A small image VQ-VAE, trained from scratch.
Model: 15.7M parameters, decoder norm groupnorm.
Training: adamw at rate 0.0013, 12800 steps, batches of 128.
Data: 195000 training examples, 8.4 epochs.
Rows from block 2 of the encoder of a small image VQ-VAE, named by matrix and row number. Rows with one number belong to one neuron. Each number is 500 + 25 x the weight over its row's rms, rounded and kept within 0 to 999. All counts start at 0. Numbers have three digits each.
After each neuron's rows are labels from the 100 images, of 14976, where the neuron reaches its highest value: "top examples" is what is common among them. Only what is clearly more common there than usual is listed. The data: drawn human figures in many poses. In brackets: how many of the 100.
# fc1: MLP up (encoder.blocks.2.mlp.fc1.weight, 1280x320), inputs 0-79
# fc2: MLP down (encoder.blocks.2.mlp.fc2.weight, 320x1280, transposed), outputs 0-79

fc1.755:511516503524517530480487495494498512475497544586536455477483507524513531467519463477515502437538526571552482500484519534470523503514455463490470491509506489496513536515513506500521537513481510483529507514513482476479509504480505501513492459
fc2.755:471455500458559481545516566529506492505511462467512478485503475507473462468493484507515493488543473449511533494517469469553525528510541495477507482491508533501484552480500505478492452459469506474501493545461509504557477533487472493479524493
top examples: red top (68); red trousers (30)

fc1.257:494447505462478500487508540425498536507515528488471477486498510540464520500507505512501491468476503480497480497494530518481507529529511529468470511490467480474493476477500505496507497545477515496492509505496527488478507429512485537510485484
fc2.257:546541526526487444495489498475485506507533501551536503468474499471483523497524496512519492460523498495516496478484493471422460511495491490539488458501503448480495487502458500487447511520501528492468541495489515501451539550493508493464560494
top examples: teal top (61)

fc1.489:490477472514503543540483485490489442459525530563506496486483470525515473484528457490488495487499493526489452455471541530495521493486533507482443530489477493453515547477554501536533531475507555465530515499514474454531510518523539534518487521
fc2.489:488502469470496492460483532508505516499475491488506532531497494489512505513482447500487524452575523506499462484497514473502479444503458512492522542540474517492484514512496478463511477493527500527478505516478520509463481518500455515498534464
top examples: blue trousers (26)

fc1.480:516538528480555524503540477537506498491470499473519507494532505491492495491459523504485489488534520506493517503466490480474469490483496493537513452531547517514476459526489468472465465474470518510537470529487508501486468535445529503500524445
fc2.480:489511513502457501493508477488485520514506454516464520495428524511457516539495473474504538519484510467505476538491496503506505477492526491509465544517465490498494479499501537476530502517479553513474468478534500479465486511524478511494494499
top examples: red trousers (25)

fc1.130:482485531492533515510544448510496545461508514567477509495463493516518534479531479544475471487432502600538477541514547543470534535523485473516450489498477527480521511479524503506525518494515533529545518511555475487479486505520491553489483500
fc2.130:488504520536476461494510448531472494496529497520521491452416507506517493492512449521502485501485507499497473526499506505500521502472502466489449482495500533516514500507497496473473544519477559527517514490507503422517474583493505517493512482
top examples: red top (56); red trousers (26)

fc1.541:491495494525524515541514497434493490421527519530446543514504507482536508479505483485493498513497487544520468496483544517445531520499524493488463504483472515482500459499539469515527517499505548536545505503549506435515477480470570527515534507
fc2.541:493528510517518510475498485557509473483489537571517501496483477469461488513480487482487514448524493501511484478507514472527487475462537508493504472485525517473490549516537525497456496473536528488491511519496474537536467515514463524447512537
top examples: blue trousers (27)

fc1.562:477492484502505514534524514468499517465509524519492509479524494507523484499529490506500531519505472518485463515465529533498535501527516472518490495488497525495506462455547468514560527519471514527536484508524482486499497462473508538530531526
fc2.562:477529520491486491438541530505490484530485458533481529530468487514489509501445484485491517493505525517484497517523510479522519496479480480499485480498498519491470588484495502473446482467504523495472493524489512511511475510495523505467511463
top examples: teal top (26)

fc1.753:506541473469504523530486485482504501494550503569488523490510458516493542451556508480502515474490505531511508481511521485437486465521478485510482511461486493490505496508513474514555494498483488474489501501518479479543532457520474516526480544
fc2.753:479486509522504456469515482507486507504463480513501492522485548536503478463478473485460467497497541475501469501510521490501517528484510499520486468527499503481474477526498473505491491496450487527532475530491510493472467521479485504502552497
top examples: teal top (31)

fc1.199:510518515512557525472525473472503502510512467530467508522522502477505504484514469479496536511440510528527464519492516488521481478488493436493502510526513482495421495527507496523464515485528471485485554490484484499480463483533513522524521483
fc2.199:502475486513494524517493519506513507510497474502483510491523462529496458509505477496527488479501456484490486475506496515520501469511558496511481473494507538510474554474526502483502475482484515527468481458516504500514502477496443512485528471
top examples: orange top (25); purple trousers (25)

fc1.362:516529510511473451542518462445497462456496501455472517530515508518495489538502521501506486525498507537483495506491487485437503506537489454520498529466518512489478502502473493523541478489497535493491481495556522554509472488480488440459516525
fc2.362:492522488499529542501498549497506525491482528481503518487457513518479514554508498491472495476549498511463506510495508498538476499473498530509472472508507498490491528466524506498464496492472538470478529495469493502484497544500507520473515465
top examples: red top (30)

fc1.13:573532475517453482492534497533495510514459543504543520496504521523496479464485503488524474475468498501472516548489534484504484535483499498509499455532489525533532498501482468493501490539493508520527515517525489504446480537452547508492502463
fc2.13:519541493532479495534474525477455483515480488507459498468507497526457512491532448514528555500523508525449471472508503508541479437534547524471498487482476485509534525452519512470497469478507553502451519471508500429531494489530476520493519509
top examples: red top (55); red trousers (35)

fc1.379:467495493504544527523538474491476524453506555544509460525496506516549482492539465509510509484459478563546482541514508527491534543523495471527489484463440529472499488478500478493550531508483534528520491517547504500467492493503518534516495492
fc2.379:464495492493471507469495509501503473456508486522507514517476497511512492490466474546474470520428482516514468498492520501497498518489452503548493501515505558494497483537491480455518523542494499530508509468508507464488520484504491526500538502
top examples: red top (56); red trousers (31)

fc1.227:464520513515531484520519537482500496468557511517498529487505526501551492495528464537468494482486489555535459476449503509469517542483499503496482468517512489440483464533503474548508505525503535510542499494550509471443513464484507555499555498
fc2.227:496532492488508539490503540488517480518482508550503512530523477496488528503432488459474481428446511535493517499516495483485507508485491521503507499559549497509503513505451511511498506484529519508492521501491507495498523509489569499491492454
top examples: teal top (63)

fc1.502:483442473530508510497485508489490493474500521535443486469498549538506504509554496490470481494537507546500463485491517501479538534529514474480475491510472461461512456488488466498502474517485565484526504474533495532463490479501518541534470472
fc2.502:531528484516510511445486478458513478518507536570552507486474476474529491540484470506502516529529502470486503459550511486511493506446491501497465492459522499513514484542528527463506522517532571516493540445485514485525524517509499463512478565
top examples: blue top (42); blue trousers (40)

fc1.593:470472518515521509561531486475489487455538542552488522470464504545529491489556446489525504526483517532526487506522517544516542497499541509463474525493467531478527474489525475496548534532489535504556524504540495461535483491496527534487451502
fc2.593:505453494463533458484510527528515467486484498529511498518491556530502483520483483481473472488504516490490453485487527476568506440483509518509493491513486550509462530524518518489485520465480484519475528523510492496547465507492497502504513538
top examples: yellow trousers (42); yellow top (25)

fc1.179:495464482508498502507478466473478535468497486526489428511491514507507486502569469514492500540472510541500485521512519518516514505517522453519445488497497495512519500458523492526517505531510525558520484489527490479459520493460498538565459476
fc2.179:516506485473532534483509498518529524490467520499549499502495509488521469504481522502521465444534452524503515476522499468503463535486506481573532454499552503496470519523469509457513451511522521516481508491437513583483518538517527515486488478
top examples: red trousers (26)

fc1.629:497526477489545493538521504515512500442517509554469453530479473518514539462514454526489536487464491544493485500463529523542541503497519500445488501503477510491505512501516499502514511483515539493539526506510513470507442511509553536476498482
fc2.629:485495510510527486495481513515512522469551508490485494514529506502446494485513508483494508508537491500482494496517485521472497479494525494525464522557500503500499491434487476487518482496485503483469469530560524487536488522461507486532506490
top examples: orange top (29); orange trousers (29); red top (27)

fc1.25:484478519509523507486499482491471542518481506519509531513505502553491489467515499478491480470502466502482533496488505494492524473524531495511493512546510541455517425490509468493507501494484504502457478514508484537488489502491516537560452459
fc2.25:509575508513519496537432494486515503480526524492475508543500496467484491540514509506536529504519485525486507460537489509524464436493508549533511527476515459480523491503530502474489529492560582491496507499481485521531511509490466488468516506
top examples: blue trousers (35)

fc1.584:491461499489541472496497504457469549500466483507459471457508538516519508488537485486486468495522488538502498480500529486441541513539522484514477473491525474504498500468507437522523472494488561477509475486526478529473497497484515528559504470
fc2.584:546489489493516562502450516481524457524483545489506494502507532483505526510461494529505470494544478510475501506507499504461487531509464506487528471525531457547509502542482516508486532532510563465481529495470530516485539477543534520510492499
top examples: blue trousers (53); blue top (48)

fc1.514:480493480512547494497537500504494508468519523501485502475476514538535487506529465504477494476487504552548430508467520503491498531495529472510484467484502505471469434487496490534540524504493513526529491496527478517454498444461523552502526504
fc2.514:441552482531474501478504485504490467506471497517514515504499512519503524510443433511449498496463512514502464515539495492498546500489474491510484480495508531470499509501494454496506493527495546517500508502530498460512507481522503554515484512
top examples: blue top (79)

fc1.338:488502518506482512485545537519497471520514502533508531491458531487512477469505484506503509493569510530529478509517492463524502527497518501490475491532503489476484501482506487505502529534510520524487477498523536541445512500537467546511483509
fc2.338:465496473499560545537451530502531481495489544514474500478491517449512510504505497490513517487541485513484502510522484483509485511525492511488521548498488464503461516489515507507462463512509553509518489518491494480549514487495533477536493521
top examples: blue trousers (37); blue top (26)

fc1.341:509494493497503517542502474500477510468531542639493503477460505528506525469523470502509502468496497533482489519522529522500513492506545508496477521467467528507512527534524518484524512479516522520528519522519509446478486547509526553539464502
fc2.341:468512509501492477456553525535459467533526500522494503484474477498515465504516489496512511480534493441518490499472507445522514513475527516473467493539499534488476519482540460488472531481462530554528477510519496462534467563438505485478529491
top examples: orange top (54); orange trousers (26)

fc1.224:485479514509522527486534522483479506491485549496489509471528509517529491479511492460487502454531477506512513483443529501520564544501547472517462470457519478447500481514553482520518524531497521523538464472549492513472500495482540510541531516
fc2.224:520488496525473448492506482482494512518496430491551510527503508522447492519461500534495485541464549537510492509517486495514468483495483511482559532523484519516508505459481530507471510500464484484486513482490490542530491503495470505409478510
top examples: teal top (35)

fc1.359:473500508524503546531557478469502513476496559547536487484445513508516507499526496554494501480516498558525490533521520511511558509500499497514455487497469520469468464480519460513547565512485526525505509514500491450511494518493496537516463525
fc2.359:499488495499461462478512466524516500484507466497514506494434528521499490503469490514504460492524525480489465516493496464522500480498494488515461508508509544518481509519497503435468556518478534540475523497477522508482488535517485511500548495
top examples: orange top (28); orange trousers (25)

fc1.640:477487504506520477503492513426494513507485517481443509502519492528523503520513500491474485490508502495495462468442539490466526514512540522500466478489513434499478493459551503515541488526506552453461457482582515512454489452484556513522526477
fc2.640:529522525515531531507556514528459451502524520533545501505482499477485519486433460508472463483496516484502473487500482506488537520483522490470500514475513509521498478543546498522506519505470558507552525514502482462547471480527509488519516560
top examples: blue top (43); teal top (38)

fc1.751:487506506508470538546490473510516525489519493492508450480481493525513519493570450515492533496448505564513502494527539525488506480497481483496446488480503528522548500469506453518495500536518513510507505489500470481500486529502527508499515503
fc2.751:486545463472499492476557476519491502526494501510508503535444462502495469513479463493508467474499434471467510485517503419515505523472540516545478476469497525480511539497523493469494481471522523544496503506474523499510509523497506508485491514
top examples: red top (48); red trousers (44)

fc1.672:484492499511510506521503506511510510457528523548472499493481508515519534506555456505469509487537503498514520511518545545498519493491461481478449505513493508489510512483524475516519533510512535499522514507506481418503490518488532505497464490
fc2.672:486486487490520500514539487557507498502525518531541500488454485561466510513485475468509480464528470534494484474514485488547497462511531502499463496488506523524493542502508488491488498466491525513475508533492494513544474530521512520470493490
top examples: orange top (28)

fc1.391:515525516509535517503530480494459544470539515596492526501467498536525502498566471487472503475475524575487497519503539536475552514498533479483475473500492539489500499505543512522536499490484510516568530494542499514459503497493517557508503503
fc2.391:470483488528490466497530504531465514483528480512520492463441480521492415488521444507499489507520532486507493529520485480524518491492538484458493507471491530487482505503500493505483488476443555521537467528503512465524450563469439504486522544
top examples: red top (60)

fc1.324:494468521512528534533495523490493511466499532611489475451468510554521510470526439501498514483520492536515472512507569514489529489520506502474448508512481503480531504505541509509548536509503562499553510489511495499503482501473532530531483482
fc2.324:490462485491514499508501537525491482495526517468497489462487494523475465504494511463483499497577470477502478511496490493536490488492541497513446498570521548491461498470524490501530505489458504506482478521545501484584477526468487503524528540
top examples: orange top (49); orange trousers (37)

fc1.246:495505502464531554498509495483478538508491549534463529493498532522508438486526480493513499439480475513477507516518497485497515548494552506539449477478512495484520455451524486520534501517529532511502527509574498490458523473518560546515451495
fc2.246:519520528525471524483464507474525506525483477482512496482487506490509562512507488551519495494513508487504506523497480487483485521507414487480519521539519461503501505500461507523466519536494556473503526490454515511511528552497496520521485479
top examples: blue trousers (28)

fc1.335:484495519495538475549490456499479433517507498521462499491562558459488524500451504480485504510478514508529478448468514512498490477462502485493526470487515496524474495520504452494503534505522498503462509506529507490511471506482523502498581480
fc2.335:481452529525458537462556498538467516474489504492558506512452480508525453482522492502496504503494529494543514564526523497508471519482516499512481520504488528460462495491485477488503516517499461498547484480524513543486509500457461502531486528
top examples: red trousers (26)